config = dict(
    dataset='gratings and oriented noise at many angles and scales',
    image_size=32,
    horizontal_flip=False,
    optimizer='muon',
    momentum=0.9,
    epochs=30.2,
    final_lr_fraction=0.01,
    adamw_weight_decay_other_params=0.01,
)
Rows from block 5 of a small class-conditioned image diffusion model, named by matrix and row number. Rows with one number belong to one neuron. Each number is 500 + 40 x the weight over its row's rms, rounded and kept within 0 to 999. All counts start at 0. Numbers have three digits each. After the name is the row's rms in percent of the matrix's.
After each neuron's rows are labels from the 100 images, of 14848 (inputs lightly noised), where the neuron reaches its highest value: "strongest on" is what is common among them. Only what is clearly more common there than usual is listed. The data: gratings and oriented noise at many angles and scales. In brackets: how many of the 100.
# fc1: MLP up (model.blocks.5.mlp.fc1.weight, 384x192), inputs 128-191
# fc2: MLP down (model.blocks.5.mlp.fc2.weight, 192x384, transposed), outputs 128-191

fc1.92 106:561446470542456509480543503553526421471497541595482518555630551469455437474486456509526469484507460566563474491521468501561517576502537509531522496501477561491611574450510385453481495560494561
fc2.92 103:490610477537554488508449547519420561530522426598547512540527503491470529475508516519494502433484514525603527469411567543450518539528502487469500546478503494511504475511497536437485512467504524
strongest on: sawtooth grating (96); fine (43)

fc1.107 085:489476476481503525533444428475499505476514500569476471467530524588470508495549524430414539433569444443584455463545523506516518511477502575464528516525513529449521525436418483459461496466434436
fc2.107 090:596561519490500419513436456475502485515566461481472530440493576556486456481529350428587517543515483422526502516502501494463502512553509533525471476488508472436523484510469502564475515589466507
strongest on: sawtooth grating (76); stripes at 165 degrees (42)

fc1.336 118:527561484493449458504505454532495550511465431473477475469498601539528478517509488458520447523396521490503390524507491472456446559506536542513479495469514465521548618561520496509506512480506487
fc2.336 151:482510611567477476492492507501527493424512561514497505488484531506542504491502529485495410491537463533486493421510468511488555566479556533494535543451477470484554414562512491531506489472482472
strongest on: sawtooth grating (53); dashes (47); stripes at 75 degrees (33)

fc1.167 106:482448478499508486488506535538508517491491442488530494476428555466500528447486511491458524568459503534482522503487533498585423545510512509517528519553543544505519444619425533531534514512505518
fc2.167 129:544518475419560509492533519429479507516477565458428489463461505556515440525529502519489509437520515477554539496484448461505494476438509500576487495548498541479434501442433545529454559547493513
strongest on: sawtooth grating (69); stripes at 105 degrees (34); stripes at 90 degrees (31)

fc1.245 102:477503461523531526512584512501571479484548484470478511550504500577538401441510520520486458502490474467564538437425518448542528533507479495520494532498501493562472522508548502447474441549498427
fc2.245 103:505510508515476573450534489424459562527531466493447503456428576542380572505535459516476525494575448457421466504512509532503525482438484464588510516494429494488462500486503452518479470494524541
strongest on: noisy (100); coloured (98); square grating (49)

fc1.358 115:517469508516571459508456491499496470539474451490503520486512431553492489511469534496472478493507529447520500502507462475525543532465496448509472519506462506537428480524436483466559477527535480
fc2.358 094:488441537520580572476519480502482462469529507518483504501478603530501520499451442487521462517496483501508514490491462516548505477494487494460472466486529509470532518550434493533549432503544541
strongest on: noisy (68)

fc1.306 119:475525502493431544502555503490498540461534545524486487505484562442511509487533463513536515505508455556492492505497542544473468487542495567491525483495549500469575523467577517532435534498468525
fc2.306 111:441514484440427417524543449526498457517468507505531491485480400475470460571515526471473530425520538491524495507512479474473514500569500512527524501539464584513588460464584490512479496452436499
strongest on: coloured (91); noisy (69); dashes (43)

fc1.137 106:486517563471481501467477509471532506495529475437474449449554483459565404531494500509487465473569532553522478485513509526498527533530580461499481482545473456517449496472440408482447469565500544
fc2.137 094:514455464506514525489505508447456488497485504473431461421584511509495513512517479561521477448584477456471544504518493493537465506474487490517498473619470512471573558515487493534521477448512519
strongest on: very fine (50); sawtooth grating (49)

fc1.300 094:517509449529532435504500484585437548484475529467536463499500492399498476441494481505498514597471504505526409555500505481528479499529477549527424472411544458405509529416500485490524543523488477
fc2.300 090:470443544443501513550530446508510469512503447472468491486443472535461457530470529458511535506513527460489499484492541494511498533442427507473486499513505503468538534518502422487483510456462514
strongest on: coloured (100); noisy (63); dashes (60)

fc1.5 098:532487502505416431478478471531500507422517460515545471450436506517572384497495537461536545424499471457484494529511485519526469474559488495441527506509452507527487509483486398479500519495484546
fc2.5 092:499481469510409607488518489512505464415488521563505463462489499539454474537520456503492535536479435509490464495491441520466507483478508547558498472470531472512483463491508484488472500492451484
strongest on: coloured (95); square grating (50); dashes (36)

fc1.328 150:480541531505472498496491415582522562530501524423498520483493447429462474517455473452534467530533559482447587534522556474452457541495461576453410472528466491551514485490485441475541449506475476
fc2.328 101:488536512490502492522477471608490529547486513482496520494485532451441493544410552488491467557499556502496664460512546501516459541546492384518587498504474496432506523504500514496592397475465465
strongest on: coloured (76)

fc1.367 100:507501525412573524509491495407500568495491502545524588487541562403475479513537494473477522520534508467521410522508468515488441488502480542481566498556451488536514467491534556505445475480549469
fc2.367 094:575461453493517442527506519444510576551545488503466573539572474466505550452535463475491545493518435456506435532492488476556527561482496472532407508460573494522535510562526515532474458522557508
strongest on: very fine (40); sawtooth grating (37)

fc1.154 084:583519582485559484485549522452521461471476544518514415460520503506518455565478507438472495551562515482566492478497511565502514509411463439501418560487420519469469490537537478502471461544516415
fc2.154 079:438507548504526520456524441543502557502482502525395462433478464520442517543474493534513518476507406537571545511468463496511421507563499504449536512477516501562445521547482550434497518514457457
strongest on: very fine (76); dashes (37); stripes at 45 degrees (28)

fc1.201 103:521450510445464525538505545500447433556502542419495457508493527537462512482492597568516447488393426519508578568521496506530500479540489541504543456466538523545433515515594566529523536489504483
fc2.201 117:449430527555517492548487465529381451525512570509569531538467497438479409479508545452507578496468529444468454448519417472513540547500416498528510490440540535468527498471431613533455490487500512
strongest on: windowed patch (75); fine (55)

fc1.189 126:531533513522535514567595502539513496494528543489516556593583551524513500555508470557501515434472572544554520462436532411485435488542484480484505506514480502455486486453513502482536508439514537
fc2.189 109:539425533526522472482388565553424473515471511511513511495416552472531548510522601502482491489533572502460499523481516479443490464457516502594499480503552481459448538490434445457539563493509556
strongest on: sawtooth grating (97)

fc1.361 080:466583417498551519490487505487503515558421523579489560549481487527512565502506547488467533515583566458431541488476549494509529468491589484525496528493533470484529545523497522544514518486487525
fc2.361 093:507462410528507516434498539465515505504463506493490529547473488552467436450533534543512519486481410561448540522469542470539497536452535467515491505485462479493461582571511501486496461594499517
strongest on: coloured (100); noisy (71); dashes (57); very fine (46)

fc1.344 089:444554464511520525459474457467489506438522511479467470448448453465499437432526460543470537487556495549547484608503407502488537554426452498510503479483500464499519540530464554537501502548484564
fc2.344 091:562506561535499543523455475478468600527544508435522503493466403544510578574484522588491546467476458427442501435521549523520570555454460497500516541565528468509506446511402506489520553512488463
strongest on: dashes (74); stripes at 0 degrees (29)

fc1.223 139:444459487491490454493492510448517500479498460609518512578527582498500498504511477459504532449509476493560475539530471504486600502580477520471534498506516456511467459480513520556501468498454523
fc2.223 117:495588546563468532481531534524452490531523458455500510493461466492472536484487516470493535516472477566519500470573509527430538518574481408415541549510429544500546378591455529508540441496501491
strongest on: noisy (100); coloured (99); square grating (52)

fc1.214 117:487416429443469546565531516507455528426489465490470524488501478566493534508487507491536461535478436451491503550517531427518555524489541572469520512517480514557515511475490488498466530515497468
fc2.214 096:493493494503510489524538515575479516538578559507559462497585448450548494487510557516552492509461522536530479447471558513478539470530509549543496494508540522606510449510509493540519528454502517
strongest on: sawtooth grating (73); very fine (40)

fc1.332 101:556549501506527458498523497497543520430557493488478531508471466448500504475447478522465492463494549545472446544532519561480495533526521507493580479514587506485516526485525477496476507481360534
fc2.332 086:501540480485500564479516536482518532528488532481526501512460507481485478497447530520544515516508563503528479482494501506500503529461523499503426507587482529527478491489523472468430481472320499
strongest on: coloured (87); dashes (49); very fine (44)

fc1.292 081:542496498510563430501461414483497554469510471520461552527523461524576459463480553471428503543554505556548487558516509510515552490527554494472503476498456504477481520485547542565546471474513448
fc2.292 085:511433460511564530458474468502505538553479511536526537524511511551520520446486522516575494383467483450477452488538527495533475488543574527517454535442528583510544504469497538467585520586483549
strongest on: coloured (83); noisy (63); dashes (39); square grating (38)

fc1.100 093:495458566448490532498535526537504488531596516408513538527483533508465504537503480510523424498528483468467486489496484536483554517489462504481516543538479568520484541467524553468517455467480471
fc2.100 115:497473567442502528488471528541490471490433488478423488462519453453485478516490491422490487497457580523476480543421482487482488535516514408467518497529520432482504578477391533534453427492509483
strongest on: windowed patch (100); coloured (99); medium (51)

fc1.176 107:456513602487573530516468525423522468546572455529463466434470486482509475537518546505523496460441458501472508497550520416484492529550486477523510472473486549491532483502543487528407573520581444
fc2.176 084:488487537416505518464441521515572491477476520528580435441535543440546510512477517507483556499540491446542464458476449534553513440550458508488467510481502590503466552580586531491550453446537561
strongest on: very fine (71); square grating (67); stripes at 105 degrees (26)

fc1.147 084:571520481473523456546502465414508539417520493517430544461541505484465484457479486538465428422500503495539552468561479567439507516483488565508494548517494492491512591467563511486544471517553504
fc2.147 081:482536550475517602471499458526484491529513489477522565473503489557471416525484558516560488506448480507517484505485479439536492478514508356462528483408483427491471442508553533497567543492510502
strongest on: coloured (100); dashes (48); square grating (36)

fc1.95 077:555592534510555532565455487550518558442504466528501549470509476494532459484525510521475495396522381499512445459497508509505508516474498640494448465598429553427565453451518439495488524528564478
fc2.95 063:524532502460529459440497446549493500504485497511579587426450524490486519543525509467513549414521420472567547512505429499537480545500474439488498429571496520523568411468533458542455481414532496
strongest on: very fine (50); sawtooth grating (41)

fc1.244 111:457448482456508372517499456472556547482488493487528567488493526467502499420457474479636495496507495517495503556558486504541512542505505564499455560569552486536489497500535503495528461477383500
fc2.244 093:503478468521543582521508469400486518506532500491490540510530465487473495472465484489356453451499491479524478453479516505473499487568511471515551475490428494519530480536529532526568524502360458
strongest on: very fine (45); sawtooth grating (36)

fc1.371 089:529548537498516541521540501562475508496539470505520517465476438449457518507490500513614484478526518516534527462557503519544522458480483559496508471515457540465505473600527538539435504490473401
fc2.371 080:504423490476491477457460504477559526457486528553463490497502533533497475497495513545366482457509504441444528507465482543493440510489507475472466445557512497509475511551518520509426480505485468
strongest on: sawtooth grating (51); stripes at 0 degrees (26)

fc1.145 119:473386573419510536547492539501537467445513598513476532471531470540506600555512546516496488574467534429514551489470494441513474486475513533490502630535487483505479523482486502571477587511526546
fc2.145 116:481482508476474503485531504484576541452458528516453496525518506518509529493464467557483466524580461462523516520514540483461521519542448504412497494510460508584534520512490508606507576475511484
strongest on: sawtooth grating (69); stripes at 165 degrees (52); stripes at 0 degrees (26)

fc1.235 096:520531477476512523499573491531478484540478531416534518543549476503524482488529547525527554467508508532511516493445483489508489492547497460477548377543496545503476478474536536491450442432483474
fc2.235 094:496464510597518501528545516558451546519600491549518488525463506474499495469527486442547566484527480507596502448477526516483419485439471500415504561432464455510475507467461560524484475546539434
strongest on: windowed patch (57); sine grating (41); angle: stripes at 90 degrees (25)

fc1.72 093:471498572452506501538517480489524472489508540524488498470539518460464418555534504439552509462593572498583526472454508472517450505421475516493496515558539456517500508523481512438451398552515531
fc2.72 082:557518527569486449469485456553459453558464502498523508481493551506504537488539505498530493497507500569462437539551545504488500576592460446583494475557476486558472555477479488533546551470521496
strongest on: square grating (76); very fine (51); stripes at 105 degrees (37)

fc1.89 094:492501569513446370463532485467552540466545501534486514491520479462508517493647513487449462528510495521497514477535510548526495517460531554496570474586469522519508545469475469458441510482460533
fc2.89 083:519518450516469623553478495424499508546493480496512548490538549490520462506625520497571516413533515532518537533517512483475522476577521469523455492457556523462528472447524511546428476499432513
strongest on: square grating (38); stripes at 90 degrees (32)

fc1.375 085:484507492481494497520511435495473571422537465557540530495563432455477485496471543567544412440542465444571505452449517499484472500457505498497531575514511499498511518574370390517502466571504512
fc2.375 091:535501551494493512555479488482489507505526533561501467558427453520484524505464424497482518445435514541458479484608541479546571449492429455483521546533442545484622544449525497558470439574517520
strongest on: dashes (71); very fine (57)

fc1.304 098:582571453405504495481502509498435478521477525531555479498491495502447463502507443504576595451443453497488488467488519588464400521429488548514509504441513415551492480533473494495517529543527548
fc2.304 097:436413574633518483474568455526515532495496536537438475517553461459478503474461484460475591587542519505491532471526471472511542533483482506462488461460515446562447579511478525554458473644508503
strongest on: sawtooth grating (58); stripes at 75 degrees (52); dashes (42)

fc1.232 094:490370545469486440598521486493479556393513494501502473507480480487530420517511567489506472510539500517496477544468519497514503568486568459614518522502485548530496505470445584520484542511506452
fc2.232 108:454570599500482406512516541521517439597518510491569516522513459507531515478448513481493501485487467506537464483489470516519494520516521400444540493449436544602504534491489528496524468446506510
strongest on: noisy (100); sawtooth grating (90); stripes at 90 degrees (27)